config.toml
arch = "unet"
model = "segmentation model"
dataset = "made-up waving flags"
train_examples = 195000
image_size = 48
crop_scale_min = 1
horizontal_flip = false
rotation_deg = 10
num_classes = 4
norm = "instancenorm"
activation = "relu"
pixel_unshuffle = 2
widths = [96, 192, 192, 192]
blocks_per_level = 2
block = "plain"
attention = false
upsampling = "pixel_shuffle"
init = "torch_default"
optimizer = "adamw"
lr = 0.002
beta1 = 0.9
beta2 = 0.98
eps = 1e-10
grad_clip = 0.5
steps = 13900
batch_size = 256
epochs = 18.2
lr_schedule = "cosine"
final_lr_fraction = 0.01
warmup_steps = 690
weight_decay = 0.1
Rows from block 5, named by matrix and row number. Each number is 128 + 32 x the weight over its row's rms, rounded and kept within 0 to 255. All counts start at 0. Numbers have three digits each. After the name is the row's rms in percent of the matrix's.
# conv: 3x3 conv (model.enc.2.1.conv.weight, 192x192x3x3), inputs 96-107, a 3x3 kernel for each
conv.40 101:152099134109132115202141146091069168113082122158107129094188134152159148138109126116155100122133107142095124139170195099128091127073105170145101110179173105165147143078182130059147151089148122073154163101148211151138146099122121119112140113153138133094098110082113086136119207149105149118140104108131170168120153143102164148
conv.41 100:196140167180132162137143152120140143137112126120088122131151120171143114122150126149101140104104144081129163133187119100145136175130098195078089145105154109106119140173167131144144150087155141141170157116148129091129169064118135101073149084135172150107167124103131070151155126137140143157090159123107160138089119116106088163
conv.42 100:156177155141157144142152155163249124169181131125134152076132119144106135134171117129082068129180116107170096144117107150124155148121143168130097164096063068194122093118108115109134133147134215112161160064103183089169165156087163164131089093118130157083083147076112139065116100146128158126115135085126129107106120077158117160
conv.43 099:101162198163142154169150180144146156142150124113122148105145126145118101148168142052084096148138123075085085134137085150147057091120136116131149154082108141159173126097135097118145137080131147162108093130110111102159172151122140129128141137121133151106075119127094117142105124113137113130099125100129149126088187115202102124
conv.44 100:132153115179142109185194118106170123105150166093131141152151106169113100155164144128128108083143135104164119134171115138142153175195146084124140148150137140158170172124138137142128126093112170164159136136156118059132100072125115102129082128123094161103082140135076111158137147127118163179136183068178137134096180098140105140
conv.45 100:121180151128074103099132102098078091138085087164133187086105100077175208107128110123158131103157095108079096101123132085128102164203117115065094072101043135114133058109143124120131141141130117119111147093108193185125108081089115069096156096152128098118104111119131170089129142114104116123073068121137080126121137178113090123
conv.46 100:172107135134066159161053160160150124125152109133161119101112083057094134095166170125181154112112141101054128135095110114123160096142122132056066097084101160091098096150109118168093113153092128117123138119126150105127145129110130141124173070126104132100082109144088133118139102137132102136065100120160131147137087096129053075
conv.47 097:090127151082133144174158143121127120134156123121165130150076178109078114111173197121135100085116165072105096099088114131136141056158156087106118072170111082164117107109142136101121076074122083158147123111137105052115120184095118159108127165100120139137135106130093142133158137113125123129061079156197124133143124112098105094
conv.48 100:073118078123145123126131163113074117117007112154081133103078175152126134141158138115095162176129164125127130199137046184137126210146108123172148157106146159116099109080074135087124115071136100111080162141082152143092105134106109092119157168123108086135180103127215133129146178153186153136163130162127142064188138125086108087
conv.49 096:135196160079098124131162142099153141098113142147170131118117201131078156151132162127135130144128134123121132100079107166106206062143135099079132131113101121179054144132172114164121103135153132170133135176148098122179107135100123134144075133081062183126101110104156136121190061163198118126115110127086105124128177145160075151
conv.50 102:117148123082117109143096126117058078147105107191113165074117081091118174185139085157118136121080122121087058168132141127110127188159162077095049119092130164055133129116120134116116146103099167118148148107132233142120127098107078130098151068158104052108111077138167079140129145164093112145153091133094165072121176128116042132
conv.51 100:133182105104097063089152085122143120054096125104152160120157142109154124145102057069124115107133130091104123187129138067104114148129105120130161108123138114111093120155133118204134118187103094116108151182136134185153145078085083098127109154113157113126154130102115150134114165147152115109119102091110139123186181156113156149
conv.52 099:136124119105140176099089152153099191149103186118109115175125073151127115124129174132143075122103074149161113151125147164103132154116096086161130096130138129115153137164124145156144136151125091139095150131097138153087096102150119122200122093150102094117129106129105133144191110110205098130191160125115116111120100171201118149
conv.53 100:071070154136137118071127143109081158130081173088085128077116123163116146114124179107177158114144141127145124154110139181147086100114188101128158190132167103086134145090119107106149169126122142152127147169128105114094075072089089039136178072173121110154105128140080141137123143130174084153109147165136104122069075163151111121
conv.54 100:123088070143132139155132096136145078157161087107140128103105118127158130152128083118148135119155122155092071090101122098087149124134124189104124184088100224124113124160149106166154092160152119152120107202154100165182185112137184128074114159103135133160119167152147164085086100111079147127128168142111122152151153130131151129
conv.55 100:142043189164125119123083150145149184161160167131113174138134134126121105119095147135138162200181144157122174085124186157121111126114205082124138143109132100047149193157119168147121158152109120126167137136145116152102062150170099144130149082122137128135108128133161066182119148173121132144132150173087168119097129162205136089
conv.56 103:109107119131122110131125175126080117119060111128137139108098122124155107134172116171105139195116155114081044142101133091153175111128120130072136118033125110117114098119173114150169092148156084058181142146171103074107173141076162091116161114109133125139121134123129142102132141153166172154118120049078151122138099142041120117
conv.57 099:122135128143070100134102066205159075182126113098139113146136153081100108125169099158170172123180174119111115147143120094123119061154089184160157114126113137098080124131104112159115112147132081090051100096131080078140106147164143152147086134131160146076139124089135152064168080140125154144138120086172134138134166123131090117
conv.58 102:134110154188121129071163152095137151123200129083120083145145149181122121102131121146110092104113100132198192109153145095089169132169178136128144176157107104097091134167148115110126149072109155142185083098106119068099123144128144120173175142112172149085156165142133124127142104127152105101138220150169126111045095133138059100
conv.59 097:090113152128177133051131122158093129117103171135113154103147150193128142141133227114138173126160122149135159144099122175167067143125149167182201093139229064125153181092069128104070171081096148170136118142118141132091129112156139130138156065179125129144137122118115117142130157140106107141136126163146114133103110110161108103
conv.60 098:103108135179105119195105124209123060169088083148135129196110107170108079169154077144126108110153090149135106165114140099122135098156066197156105156153125167137164138092134150133123151161146097123107074127121109164148105140153117174127125149144126109099109103112161168117154116102118095089149100101151105145184119133146082132
conv.61 098:138139080140171134170165150127141094125140081141121062103118072028100099121128067118074085108091128120146122139150086137122114160195142152080098163124110152110115125136114128119119135182085161157149134123121117148111150116134145103098167119060137062100097065108126171113132145093123119080139152128145113096054102118095106121
conv.62 099:118095168123074133141096147102174174107163187107168163129105073144130132106106152142162085182172165132086145121084156127114143091160169145149105164136125177138148091128148122162164088134112094175153107173154100153126101148110090177173104132135096156122163199108164161121199117155219173161173121140081126107121123121072102092
conv.63 099:123175138216133159162137139129146078148137068136162141093181121164147115170070065136091124119119130119149075136167139134137151156134138084096139155093150197135132140146088126179110098191099215105181192144142167109137123103125111052139114121199156087150129080096152091104075150102113138124095121100157128124108144138109136114
conv.64 100:154145107076124128046146095153147149118134173130153165077105152092174165118128137126097094178129123141110099080099137124136118128121081105126096108185093125173081110038155130017157150004121137064158120040154189105161162180112115156153112187183102137092100132158122117164092105159096135119150119111097090140110132153115124151
conv.65 099:112125150098141196097092161168126143117157139137137119137131115099122146111112170164151111112102083163067102144128146142117112120173165124176121123132103126107068120159157140141133141147123117077150187139171137161126101170107085186142125139124111116135102134144122120142142117132122141119201130147068146104149141115117090080
conv.66 100:165159141143083118145111145112141118133147153092184118124120117137157175112114085144141094182073104134115100184115110109131172061116134142101083154076080174146075094131161120174150079137064159125146200187105089137086120149092120138142106124101141111106205118131141091100144109160176132141112143085138132119144081118068090092
conv.67 100:140140119073153144130079148101140155161128137145136132147102099127124145154122101134135121150132106147143080147138145143094143187125136144152055169140109156130102184107184158111208182166154125145136125134112098179072179173130166155090142143100122121139145101167127125119171132104166117139140087133122147133156115157121153142
conv.68 098:149144084150144126194123110083120179134075187130106164120113109136102137156122092071134118101128123168148121128127190142111165121139179178089086112091073110151108155126255151106255115140255103093194116127166074124161150094119174079086185092116111157119115159101115121082110147116112122150155123130150171182163136175081045208
conv.69 099:106085139092138114100123132146092142137090122116085183156115089138099103188122140148115151141131151109128099134079169143138162189122213118103079128102099110129118170122113114113126109099118156135098089127105128141099114069098102136095120148072072072178077083149116069191117123145123142118193117125073155105161142122166147087
conv.70 100:135151092181137137161146135198170079163148120173123094151099126071122115124120131112141139154090108083088121149081133129148154106149139109083075081080101164113105100157118114139128112101136118171125145148158130121168134162125113118101140089080137127096137062100133118107132135127150141134105133112149143140146101140110073132
conv.71 101:151084179144147110137183141167151130100132119139129141155088121161089121123153185109130118096156162099104075099092086166134116101118178086086123159137077096148115175151070101098067120076101169159130147074068130100150160176160102115107104120165157121106128118141112116188099098139116148146102049081112153071109117100150153123
conv.72 099:148180047160112113142077154121137079109155091160160081055125133096056105164090101118168076152153136132130126136163081104109067183177101117054128145072113179122112055135094088139108099121098069136136106182114117138124164068114188071119148123085083173161110105127124139127088166087213154129124156094150105122102127117105097092
conv.73 100:087132090097145116097149171152173153145165161093178159111112106103123189098101140179147123188102107158082068121116161065138177059101093158093106141102156148125147120151167105139205131150160097097185115118138133207157134147174148114122145090088148142123172175174125149146142125112150117095137139042097124134140143171130106129
conv.74 096:145139089168155105162150124125151153107120187147082161137167117148180148102128111126076133194132181101127122166105096078131193104097049167096108161146213184116147138088122112090111080099087150104171121131095116100080126138159103125139095146131093131160191115146159122111107096170173128102068123115140108110177083093044111075
conv.75 100:082106106128108141157188144116120131138095121122132079175079144132110144173126102107129079170129102102141131106109142140165188096151072111121221119119212077099145120131148149139114093151107120115192119087142100100103100082117105061143200106132158104103170142105155134113135182129119153136052139125098123139154134147115155143
conv.76 100:114152148157170105117149155084116137147160112129120108074135077129116121098136158164129183085110080122072115140148169084068072142131151119118126182079077135161127111134078105149082137108099099145124112075122146088155066059159126115145128101141152092076121119128135135164161140135033011121154134111166093115025120109127059106
conv.77 100:122143111091139108073056112157142184104098166148137169118083123123161161097133109149067100114112171149102086157116137126142117079105061117103100131154202141115163147084083151089122197122112128136134122160143157171149154146133091113133129177168050079118089107159125116136129123105149150121115112137127141101160122072072145138
conv.78 100:080152159061128130089166147081137146119118151131118139104119133166154116151129175134085151173112191154062134127122119145132163096141170124116132130173127106150135174147112223160050167130074164152146134125153104111133053146128069163139098151099018099130123077155123081138174137164189117174116073146158112129123141112131165134
conv.79 098:125145135105115133144112127115140141178144132131171137092140093120191222121083125142103099206108109145118087161103136094123146146120123152099082135103100188169144100131134108157147102129104075114217104129130130136161162166185126143121121114087117098094211136145180115117139200154173143125146170115046129112149147127087141119
conv.80 100:127211089090107115120181138174189133145109148128158174195130117137193107170166131101129139121109132076130099104109059102090110120129137142108137175150172110149186138145149136138179119112129128113142097137103096142047151165115139138105091165174116143141120136147086137161137129140107116150103102133149121103139157096182127118
conv.81 102:093125153053138167126080156098149101145108089135072102132121103163132132132102125111056106130138084125172154126178155178149157169150096099144181096091119080066152175137079171121067171110075148148139127109131114103153073120144088095173059094112065095079082110077106097073186110152162164138142187151110157160137157152123152133
conv.82 099:129115071157158080172095120139181073120140078137190092146149067145161113105182079153144146094150112128123142143109143119078125043153102188142133126091143152140227124134136112150133122179146128137108114113125113125153120108216174093144162117106139159092099113112119126090185066128113126101076136094150142119136166127108085122
conv.83 102:109130191136110133104093126126109113123096116097140147163145110136136103100146157112104072064165086143117108099157140152155151120130110087154128100135126129131162150112101099136138132156126128165135073179177136163152067060080062150144077093109045125132024128091053144097175131111101143121152097136105169155131146147160144143
conv.84 101:138121162136114116094116132133127156161181134155139105117158090101096109168112166097160153160065101120088062150142144127140101160184181119094071181095091160145126109164125140164077158099049104138133212137157148120098116108125084106153181097118115069067107091049116114085104135189096074181115099101108159114111177131109089103
conv.85 101:094137141059161193202125203147108095115057042131089085117119110124157116143174142157135108104133117119105108120118132146087180091110106116137140139088120104085199163163130129119129121147108102074156100121133092108103083097145137076150124114142094093113073112105132118084142116093086141119095145113172077139154122137152115129
conv.86 098:086149088159141102133163168131122142079067136150107101143122132127156125098142105091074127200192145163101095133082049085128178127124037167114093149128155120115075114029115141092120091080104126093146104122112135105085117178097118096131117149066119149159186150133183119119170120168173178117099110112095073108114102095131085144
conv.87 101:202146151085072142126106110109135148142113091122129100118175156133154142131100135127136159209161144175125103124137136076126067076076092148168070124170131128096136085114131120126113087124154050109149122135119155156135127101143140177142148131117129128138079112130106089086112193141104125147129103117094166144110128089115119127
conv.88 096:107138062120131119173153174159143142116078085174143129148130102108171160170159102128080107197179171110075103133118058047137194080092061180111066143129133160139101109114095148140106148117104123113115112102094138131107123162167087121086135149121148101094185143116158115116185084138193161148084031086115112116127066056130114167
conv.89 102:131164138089101111136151132124105117148110123152109132086154124109143119053143142165117154140167108141093096177148170078096085084172147142096104127082042124157106076148125090144136085135145066163137105095125160154163101092115139139145119096111189108043155090057145154075178082142138113118145131085154081141078135115119075155
conv.90 098:150138124120095136144148150152160105060132084089152093161190139186144131158141075112084097102152162080147188137140094113151096203128104160179143117169174143132148116114080134110079082147090044098077124165116139110136172140113111123126142151125109103160121106126114141137154128134135146126095117170161101145190102112144192137
conv.91 100:081092099098099072183197101191124095189141116187106153111129146130079168133116132071093127129090125105085139138116080176162154079121125125114147169159158148091172137123112138113096062125131147126112106118110045146096140144132135118138123114101093135149181137174166142151098111117125085076092084172112109123077079082109154143
conv.92 100:188108092117111105148148164135205095154134066118150086111103082139094163155150151163131155184119123139150053115110077126120103122130140139155086220128106216110109144186154125146157070124180105095122108094129042135140183159166194153103180133126123155152158116140134137142134138139074122099026081077136151115096131107104144121
conv.93 102:123086136132135154089196167133155108186181110152123102130134142124070094135089136130160108140056056165115125136140155168110139185117159100091113108099066127117158121136100183136100160058047104115115183099176140115099081128117065125168109109099147095100137129082112112135116117156177098134124148130129146095072154114137080120
conv.94 098:091119129158149141125154090072123181131065154119139178116157132119137179124136132104116093124120144153111125125153076170106129062061049141124175207097255135108202109040141076098162096082164118089162101143152109165149114119152138115143178166192107119155139143145094149137118162096133154132096083106124094136129124087074111134
conv.95 100:083143174108128114131170145101096131134137144107157153105159148025100079157154159149108086190157164163099100102152120146104086087157181140132115118066118132119148141120154115172160108131165110115187103136186070101142103115078112093110108094140133176141127169080167173156104120163135134148157120126133160087098147101116088143
conv.96 099:057127165098177128066162163130085138092091137114109118136123177178128167162146168128137148136154100152113111152118152175138062131130087141136204124140146117127116156076099139090132171103111175154032133164084098143127076141190097108167126115188092121138107127114076139117188113117202135129160120115199124144166080134195126158
conv.97 099:108131073060160164107131177153159149139100131155127131137112022126143184144136104152130208106091143151127122145145134108078145069179151099157122042125177076091153182141131168134134161161086101104066103085037071122039133185220156172122121095200125131176105077172083093133128131117116141129145100139128136147200125123131135094
conv.98 099:088127054169142087205218193179128122107121179199131107086116150099166105145164107090067134198092192113051103149110108084153192119143061141097080118148165165133114124075163126125116083098120144111136161104124138079084132172113093106145158075097128152114184143141193108088151070142149117117122089082098119128093072063106102135
conv.99 100:137106080124123133112112131100177071186176052118156075058040144174104171133132156158125102079131118087107115136117151130099096078129129172158128197118118160067082108158102154125144157136174136113101113152092114190119147072106184118081163114091134113089145180191078175195150138114063076087084131131116128130110133111144133143
conv.100 102:131118149072095134086165171102138108118162150140117086140208195114163139119134179120140115113058088168138124104113114150063084146136112067061158111063155104071135101174093133178036156113037158137096166114119133115103060077155054060178172119126082109107144079073168113083142129155100095101092123178159159124123132115111108095
conv.101 101:131127183115139168166136162096126109120169137112111118100150159142149187162150181122111069117150095085151115155098068194129124186100136075106115147153111107141149169141080166094088124081044172147132184100102120093109033108106071094174058096145110129097048133128093147147130120151136089110102152126176136105092135128138081126
conv.102 101:149138139114136168134172186157135034139167041116094047116136159136122181092123121120179099107182133103117122077088131083099142129151088096122076143152046138134056127140097138094085141070085075087077097077058143080110154103052180099119184135124108172089098186170044156164148160131112139135133155134178063099110098109139087096
conv.103 102:154118142152079134095102180099121115177142146132166152097151111135171126131136139120144097170100065127094072168140107150109130159117162129138058137096102146085146082111121125158127069130063148124127195125108139099086093109099131129151120169148106064114173090121184060140131116141130088108143162141144155081108115129116085106
conv.104 100:133145145140137113176100149115112093121110055146167110111148156100142119136150167085108118127146119116123118133108109137115146079119092122115116090067136128074163111150137093149117145208158079111083110125113114130092062080166101108141180154144087122088053144079129147155144075143111121158073055120172136119125136095142145136
conv.105 099:131125124071139149093085113111083142130084133147147117174087118154140112147121090156078193150092065151134053109181150109139139151106140099060101171135105168143094146090140181124145133122122124161127117192161122151113112168120110165106136172143042038219048096172098131143144127162114122083178090143096143123164138129131117121
conv.106 101:124112124136102155183113132089089126119087112095119111029128156085151094090131100106127102098119108184130106132115169127066134136064093100098150105093146123104092157115184151106098070128175156129229152139149166138164207112117160129138063052138096153188087124153118109085125189149174120128219092136129116129140167096112172146
conv.107 101:124092108136134113157095141117091089121114079104161126132153119088170113151177144058118108092168116112120087125102176144153154084122140131137112100113111106108168108135131055164145078225156077091112062102138124139113111064151113101148162081139119119092090156110118162070085099126112150129080094092153135139112172154138131163
conv.108 102:144143154148119129162129090135154129123155175088104099114143123075156142109133101141164046118188129092123146083122110104109156099121136170154082174161186100105156111115157094119091076097067104120164086049125100028112128111131121120172184105160106117122088142136052105144161119115110162139106105138153155135153095094098100160
conv.109 100:176061105167102077171063125133147043156139110139145082093094150142137099143131100116103145146149185083158166104129097096153162085179152186116096153117100161079125134192137139223088106184106081116177096143147083103127167170114120106151120133086195066093202072102166117099071139154145165113111198116093196169119149128075173136
conv.110 100:112139108169161104156158137194167151133122151150112138163117149113118102104161113095126189075128166119147111111164162108128170097160076107154193096122209119137156149107146173116135139161134140099116127138113098144074095136125163147142186196186111127176129075156111099149099165155055137105102095128144109108170134124118122127
conv.111 100:100095146083179155090120156097102206112128184076142173081120166113085124123105142139123139142087123179131098134133174172102108088146148136106126092068143056054154140169191105124177099154182132158148160184152121134123107049093113108145062140109131151177078140178141149116110119119157075168165090094132166120096064102169104129
conv.112 101:135125097097140108152090081166109128148125149167114165153168094149102106155121147102072138079102147121173145120134115145161121123157105080141116101207159120155169130132098156131138167148159195144108149124139150164125096077153111137165085123120044063096112095106117146112132096112146113116148089154079123137135089193126141137
conv.113 098:148133122142192117132170109116128178129120171179192120138164162168065074185195214122116135058101120112160104106104127174131070081166180046073143124163125128168116120142112123110112114127172153191116145131137094098121098080145141115097165140111124074139101074120143127160131142085086119143110115122139122128042095130141099148
conv.114 102:121210162149090179097153168188155158118071119148159119130107122124118114168161129115087133142128127140164108086081117096159221064125127134126097151110129146079164112130162077114144076111141151074135080135119083140149148080083061067108122110117133076130127122124136174175140131127171170154115161115151139129103129084100100147
conv.115 098:106050149097149170104174169094086179104099181095175222114175110099102119152122175149194169140141130145112053086106124143150096124150160104134126117062110083179158109132166093155184150143187085162088123145139119135154105084147122136115123122158121126115124099126147122179130175138109083163178043090080080117129096115153098123
conv.116 101:139123102140081102128101151090177102077135120086142114129128172156155149102143135118119134132121159123105150203097111118105171043151139143096060121134062111132122133154135101202113057166106078146131112151141044124132114157136148160134099115068149124088200086098149097073141109158173175172129196113147137168145163147110152148
conv.117 100:094088100123123099158172120123095117077114163161159123053145192123079096062179167091166148100110149115156116074007113170113087080179193086090108156171115139147133118146144094138091123115090121155121145186148091062101066100087091101171129079107103103146104102129152153119108135110159142134092126159179117162098078129124091150
conv.118 098:133154145187169113138140140141064077158100108137117124205221162179101134162110170082102133092152121073090133110129177163105151200091148098073129073102120061139154169123092146104114151039086175157159168174145157141130028114068064138086028130130106111076074120130075119170159135112147140133157091152186133126093113134182094085
conv.119 101:102143130130127126150104132133185160113171158125140122176170101110180132093099154138089134127166149134159156124128116091143188094130121153166126129222174163165102089171107138148072165129032108165059123140092130088103105112172117110146110127116158128148136134117128154094160091128154155124121152124173150111129140074119154102
conv.120 102:102156111168113125141128138137102112098080126120102126138163164116092107123134178054126107158165125083099124115079063119205147160128071109177124125124182130125105097105147126121151087105151108077110126117124108109136117136103127141115180146117158147135151129135171110114096134128140158096110136135124099132161099112114119133
conv.121 102:156158110111141122159149110163151110126124090164116079140087119154154113135145141109094134141149166097151144138117052145086089073113095184125197132171154137142145145148138158154122164140087144112041082144059140157065149117164174157130122168085165105114160115124151107154078094116107163159055083163088126141149128087187147075
conv.122 101:139102158087122135120105091098135093098114094056178154123160107120140160129120154155115142146190170113178155069183179049115133124151060129129159105143181129166204124153106119139128112144139114148115094148165087138149116106215097111140146164158164095005136135079116157147174155149132145130065122073091133140051157146073112147
conv.123 100:077116124115135161104117149151129188170128133145119112134107106144098124117175140157078097196104116170182092080118130084125176096147113102137092154109093111096102180120157144106188152132148092109145112135142089161120145134141112087143117118086121148159120120166104152149119149158217112130153169118170157140125118128100146139
conv.124 100:086134179100130135124160136081134114142157138136133147172193130140167152129139146169084145150119160117140138140156122126096129142147113118109141137152124148166092147124044149130026166127019187158002201133019179100049103142128083141150109139169137124080157138122166167087143087198117069225099143175157124088149136041173113071
conv.125 100:051108122094129113085079128128116114151120114152138145217117033190075105111111152154131111087149135162175072122118162165078116222136091170138157098130169159126144104145059141171083134203089181185093128151100085156139140112187102125138079108180187112135132092106160116094161132054155122178199147120140105112144100117121115133
conv.126 102:107140104168110096154123103130108128114137151109136154113174096140112120132130124096109093079117114064144155159068171148145091158191159130113143103110142121123141162127104114129075087142111193148103097131087112137135110127114128126093115080130163052150117074150126122120104127106137072167145104162177136139106123147098107126
conv.127 100:171091080110116098187089071123093152141079120191092123098132065119115100127109104167157155166141153051106183126148122147099168114159149098114075132143095172109126122146173120118154119117134133158176091128149065114131179103179118058150176099123147065108165064131148102128222143133197129126121135096141100167119116166052098157
conv.128 098:136178075134082151172169165128122109117117126181164117123172102151139121188147110118125081177074058115092101178129136102155165083103073132109114178102167197119108080097134114176108115138112104063167176122148172103130066052104111096095139131067123098107169130109158151061115142156145123143069118107087065148053141115105118120
conv.129 101:160115129122080061183023096147127085135148099192173154119075115204109129155089107112114127105104109115118109133154088096129139118181157142106154185160115205110131080162113142146132118105125151114123141158136097158103109133127153117098138118104074083110106120154114187170121127126084097125095089122060135127093153146080109071
conv.130 098:103082144150134156138096147100164215139147202126144195129114123144128081119062070134147163195102104191102137143122210092086142100128197141090103085118149089178192141134192144130189117136151098129133139171164094127131080113092143126112105165159122183159114151163114116150140144123150108110166090108116170125136098146080148096
conv.131 103:171135146128123105099165148107159098139175096133133109149112109133114169119138157139162148124093102101068100200155163096140195158096152128118090157128065144077105118146134146127063108077065144151118187101111153091099109111104100145097202123138159074076135079089158086082124111168085060166078087100122151140092160176118055174
conv.132 102:123123091167112095146116157139125050149126137165142149083139070139106176130094121097103092095073108086096075235173151066154141137138140116142114179152118211133118126095131127112150115123147054172143134122171182186145107080130078142088187115103083064110119097131171161104121103156088086160124127108144093156125179174104058148
conv.133 101:123111126108169133151142086108112144110125159132116110092075090141158090115159156081107110101147156128090096103137130153131192133116161076104114088140097092150085080099158124081131076105126161155120118000114107076130141133111146125137133117096115100101131131104132124082114102114111165128117087119104079096149086165098127176
conv.134 099:114108133114117135083167151142123164152113135085177154117149091153166152153095107160126129154094091108082057155116128121145169047114089147094133145056195126110179160096123135182125098174086101130146137156088100170081062101115114113099101167175110088118118108117111080139152142155143125114112106107141154103113150135137199129
conv.135 102:127148145151125128193156129166076142079073081137123110047116137152108168180137084135141159123071145086059089168176137141136155187123118101119150173101169162123097166145133144107132093123124112118144141169117151161149149098091090050142091120100103092145119107130096123130147127157143115107112114150101091143195128194110161127
conv.136 100:077128147093121118158121139137100094100117101077097125058124198105159153142159145121123108117153161152181180086158142126157134165176070041132092098175105130180166099144118087112128106115117090078127112124165079104134083097077059067091134136116154091068106129114121165127157101125148105098125101181128130189091132139123114115
conv.137 102:113110116140153159173134139128150148102094159172136137201126130179093140127155037079151159146132137058113064153165153145143193176076078097097136127103167131065130156156115126162135110201113188177099115161096127171156075107133101039184113142157090112142079081120091100078187133154174127141129098121110167165172138172105175179
conv.138 101:070144123117094135133135120131108142143148107182159150161162117141084114150096101165090103135099124140098101131099158105086118146124092133126113096083171126096153169147116121189110115212102159124177137150124121156143090174176125149115127140183187129090128114096108090093122137099133120165139124116145103164113126109118122131
conv.139 100:104103138153177138138133143092161185110138143046156150134102102168163153113162146164095160107120118121111116176173137093127172073081130136106125137096145108071131126179123155157122060132109010150102087082090112129094160125179125143118178115164087094121093109117079110148137110084101137115134140054144177087121138127122121141
conv.140 099:104108180136126134130122209100152210146128142103100170082107106080056150125148143150132182155098159172114053163126140132123126124068143081138087098050064070082131144126157132119181093129191070138141101135131106180125121116088149159137136129097102127158112100144135133146110121129146095159192049085109169087152154142179159161
conv.141 100:083150096127097143165102149144164125164131135165140104047116181155118091159159153112125097147136138130115068126112110164134131109132141160111108210081107148127114120113110148115109157087101112108145202127095144125100088104070117113120126153099146115103168082106135155100099137148181142174123149105122090114093071118174102126
conv.142 102:154123108154064016179095108192169098214146103114093096156147079149135136164143141094134163091129177137131137100142118135149126133171115175225171180148164136117146180141120150132127124087120114105097081130132046117093170172172211141226145097137135134196141109179133124133097127105118118112136134101131122167153104147093087094
conv.143 098:140159166114153108140197089097121154099129123124175136138109104148145109171137132121115169163142112144107103126099103122089054127109158086133119139147136135214142156075104146073123126059116069156154097148167110094131138167118118163122105103094066141176101103180141148151118160091159159117112107163193116084131153075162085068
conv.144 103:099069110107100104099120146162191189119103141097071132067147134143098111099142118168203113179181174123098142106114114109050120133075126144136078112120104071123160186139142147153150100126152126140170079113160057081137214185173156121158166068092124172177143091119143088124159173107161179125109152085191139207130130120121104163
conv.145 099:104091127179156143112134138093127109161136136147133149085103114129128111130129176151135204115099100182109095159166207125091091068145210130124142156079112146117169091110060100120095105113122144139080117105134068086136092046102145107094124088113130127123149109137177136178116163149089043124190108105122071060083149110113064093
conv.146 100:067123084092082124165110142111160105090160120175203170145176116124122095132124085098127090101125110110142116129096149106140125119101074103169165137172164222098145129143144169181100152230151129220152171163148152198169118047140059160135137144127160104122150138122171159106115154127133140131112112100127088174137135152108151163
conv.147 099:167081109102086086154087098098112131139120114132128171066132074054119131121140094125119154089119126111111093083063062151122106167107070102144094118129124200029107120102149149109129144139157148173156151142150155152143145110174120098167126102159055101159114081162135110134117156135115102098152086102146118145152095133059102124
conv.148 102:130134139174124142123154100161157142154085176160102148070157175108171156134137146132116064118124113107120121140127101098085149046049082157108107179148202127065159124107127124140111135085090109093147113102136117082142148072132094090165166124160102059095156101127113108159131101127135128118076098113149144144141138086119098152
conv.149 099:116138076148098163178199149105131166104107151100103161098175118109127165121110118100085148177132180138086133153095142105152179095108027131102129097103187110106158150114172160113134081097121189129142140149081095087094121134168099073152092100158125124108174082108140107122105135185143140121089062107133125146165089155068132144
conv.150 100:196146143145112114138107135072120191105134158143134189146116108139090175106089135136153158153105146113109086150136156102140169126133128074080105081098123109122124128065156111094156092031150157125179148138139152126152086144097089122104134144123070068162129086164146120154165140183168121126149124077151114139128123130111078158
conv.151 099:123107064158100121196156173162147117145132123107115121115164157124117096178192109108111121158157162088098156161135052155150128152143080184108071190111176153113136107115115114122144097149103109136138099143096117158042081131124172152160152137120097142150153120138158151149124138146155122075101126157169100168114037117146147080
conv.152 100:127126150140154161157141155098109220137123165064122181001134148095119144141099120127123097150133146175125131129096154123038106081065121134068135145079161084101172138115160112100162071128183139136191118128174115148117164054122159129156081109108084170164057152155109111133093116145132144163173113131140164127131125148093138153
conv.153 103:113104086153116076130171085082139174135141175105126169172097089134137137061129078128119164124118147096165156147131051130147148149087129120180127131157129150099110169127158198130124152140182138162079113150134113136169147123098072145122101108139106125144147112144137109136128106100158095157152130072138122109119125086109176122
conv.154 101:111145085121168170130164139159117080092081081074110109078157180137139092148147100108145150126170162057142106166158126136136040110075089151162104079117130111116142120091150135115116097165167062120119086157134092181137186156072137165118070135106078140203122100160129151117107135150139135127082112136178076105178182117109203122
conv.155 099:128090136109099124119100124158147179152106145156128159093077152177098194155119116059121150148169144135130112138132094105099112140159128109121099149116112163123067169130147139121144059118156206106106120143102081134135162149126138147146145174118113138216114105142127135107102104167132127091112069190129120091191130138114132131
conv.156 098:149093123095134132054114142177081142153101148106122137174087051141126113169139125139073100136112143117152088166169124144148107153132168135073068153123069137152071188115138184117151113106111097143142106110112094123104103073084118106089104173121102031130117103137141116140150089164117099098187138119118155117103170155113145154
conv.157 098:122138047125104081127143177110124154126146182139155175112162119124156137118126098119107124165053129155078081102102148070139208069116081105075110120109135161095106093121175089169141055147133133100153163158123053089115124106126096121137107124108084113125192104156145103104114061176153115157147122104084130105106130122068109139
conv.158 099:154126084155145135128095107161176136114108131095067114110156081109167099117138173164173086107149127120144152116156107127178106123134137217143135143120198093108128182135148146125136140145140099161172085134140159150159140174113153129111136109106130152146107137141136088125127171073063142108067104139063133167146138139158118130
conv.159 101:125095134122127137093078115125143129137124126127162136162112122193138098098111186102141123117164142136152139155108151165099123185084100136177204079133168078076172155133076175185085173187087131116096124147146133163122096135182131101178117147130080130110104138094091127094193106116167099140124130103125116133110149150168125120
conv.160 102:111122170095121097118156173056152175104155122093164135168124105158119106142101160112099100102167030180185117091141106149132139121166137086155139114141136094091208177150120153205132125186134087176118133158136064101121076121162080130114050127142063124135063120110118110104135151161095173118123150154182169121166142112162151141